{
  "model": "image denoising model",
  "dataset": "rendered solids tumbling over patterned floors",
  "train_examples": 97500,
  "image_size": 32,
  "crop_scale_min": 0.8,
  "horizontal_flip": false,
  "color_jitter": 0.1,
  "task": "denoising",
  "loss": "mse",
  "noise_std": 0.4,
  "arch": "unet",
  "norm": "batchnorm",
  "activation": "relu",
  "widths": [64, 64, 128, 256],
  "blocks_per_level": 2,
  "block": "plain",
  "attention": false,
  "upsampling": "nearest_conv",
  "init": "kaiming_normal",
  "optimizer": "adamw",
  "lr": 0.0014,
  "beta1": 0.9,
  "beta2": 0.999,
  "eps": 1e-06,
  "grad_clip": 0.5,
  "l1_shrink": 0.003,
  "cautious_weight_decay": true,
  "steps": 26600,
  "batch_size": 256,
  "epochs": 69.8,
  "lr_schedule": "cosine",
  "final_lr_fraction": 0.1,
  "warmup_steps": 1330,
  "weight_decay": 0.04
}
Rows from block 3 of a small image denoising model, named by matrix and row number. Each number is 200 + 30 x the weight over its row's rms, rounded and kept within 0 to 999. All counts start at 0. After the name is the row's rms in percent of the matrix's.
After each channel's rows are labels from the 100 images, of 14848, where the channel reaches its highest value: "responds to" is what is common among them. Only what is clearly more common there than usual is listed. The data: rendered solids tumbling over patterned floors.
# conv: 3x3 conv (model.enc.1.1.conv.weight, 64x64x3x3, each kernel summed), inputs 0-63

conv.48,086,211,193,212,175,199,190,182,179,160,156,196,253,156,166,160,199,204,154,173,169,207,211,202,145,162,204,165,215,199,211,88,169,188,217,184,220,183,220,242,214,209,197,193,191,210,220,140,245,217,139,170,188,208,190,210,246,184,209,199,151,192,221,196,179
responds to: yellow object; its colour: yellow

conv.55,085,172,223,195,211,152,193,263,196,175,227,140,207,254,203,230,187,169,201,193,191,232,193,235,208,181,178,235,171,188,180,172,210,182,205,151,232,206,225,178,175,147,167,153,172,180,177,217,206,170,194,186,158,181,206,243,94,167,192,212,228,196,207,170,207
responds to: red object; its colour: red

conv.60,091,217,185,207,198,166,213,243,236,198,198,199,166,212,171,171,148,179,211,208,223,231,176,213,149,237,187,201,192,225,107,193,221,193,203,192,217,182,186,196,163,200,192,181,201,224,177,165,188,224,261,142,216,193,215,94,239,218,174,192,201,186,218,247,215
responds to: teal object; chain link

conv.3,066,317,207,204,177,183,201,205,193,214,212,233,187,198,192,192,185,246,199,175,191,189,194,175,214,204,212,216,207,232,186,188,166,251,174,204,197,255,205,232,189,211,283,190,152,205,189,200,200,209,191,197,149,181,195,192,199,200,211,292,136,183,170,196,206
responds to: egg

conv.31,075,184,207,197,188,209,204,268,174,248,203,212,233,287,158,207,208,195,290,219,253,230,152,202,188,247,188,184,226,198,239,194,244,191,182,180,209,213,168,172,203,197,171,208,197,203,250,212,201,183,183,273,181,205,215,177,198,214,208,198,249,211,224,188,219
responds to: blue object; its colour: blue

conv.42,089,204,190,299,199,216,216,201,187,190,248,208,126,218,195,197,150,200,146,192,272,176,118,202,154,214,234,185,201,202,174,204,195,165,203,194,219,209,204,205,146,204,210,216,199,207,185,121,258,204,209,190,192,200,199,205,213,216,186,200,190,200,194,218,186
responds to: yellow object; orange object; its colour: yellow

conv.23,121,95,193,188,203,188,180,221,204,208,191,163,222,204,184,221,161,284,180,220,195,205,190,252,227,194,179,196,157,199,172,157,184,227,248,203,206,189,182,195,175,125,159,190,157,247,175,189,198,190,161,184,223,196,206,196,196,230,191,148,211,164,187,208,185
responds to: spring; largest object: spring

conv.57,087,170,222,209,229,261,144,229,178,206,204,198,191,221,204,183,215,172,205,246,228,201,223,214,187,188,207,209,205,195,185,211,161,176,205,168,198,158,46,183,179,202,166,223,190,195,201,209,186,192,224,136,197,209,203,230,217,191,188,182,168,186,226,191,173
responds to: black object

conv.16,101,204,215,244,198,225,210,191,133,230,207,196,207,191,190,189,211,205,149,195,238,206,203,202,165,166,271,184,200,207,224,125,190,179,185,97,218,208,208,203,199,205,209,203,197,212,248,120,182,216,146,171,181,172,212,222,200,216,213,190,188,191,206,219,251
responds to: red object; its colour: red

conv.51,102,162,213,208,217,227,131,192,197,195,218,119,213,169,176,135,217,236,194,198,156,247,194,218,196,188,209,200,182,173,197,196,88,212,212,228,205,130,200,244,207,193,155,200,216,172,190,212,199,208,198,253,214,173,164,176,206,192,202,194,197,198,211,206,200
responds to: bowl

conv.7,104,200,216,112,194,181,163,210,207,180,195,183,213,172,198,189,161,204,253,181,119,194,182,205,249,259,144,154,199,222,263,201,216,197,218,203,192,205,205,191,147,197,182,184,203,195,203,262,210,212,189,262,206,223,188,218,189,166,173,192,207,191,226,183,153
responds to: teal object; red object; its colour: teal; its colour: red

conv.12,092,176,207,178,202,175,161,211,245,208,200,184,219,187,179,203,201,160,185,251,200,243,206,209,250,179,140,193,205,184,154,221,209,261,260,238,223,170,175,208,247,202,184,170,184,202,133,238,219,164,179,196,196,199,255,193,136,178,206,177,217,183,229,245,220
responds to: red object; cylinder; its colour: red

conv.50,099,200,219,164,200,223,208,206,198,192,197,206,175,160,208,179,215,201,238,186,178,212,177,207,161,176,267,192,210,201,215,162,198,144,189,149,174,201,189,207,185,199,205,217,198,216,245,259,253,214,195,181,182,225,216,217,188,207,168,199,193,185,207,96,96
responds to: green object; its colour: green

conv.54,082,208,168,236,209,181,175,176,200,197,213,166,253,188,188,205,164,187,172,201,200,199,103,217,215,222,207,217,193,185,151,195,196,189,204,215,195,203,214,177,281,205,183,166,211,201,226,150,276,190,234,245,209,233,162,200,233,177,176,201,206,214,204,219,119
responds to: yellow object; blue object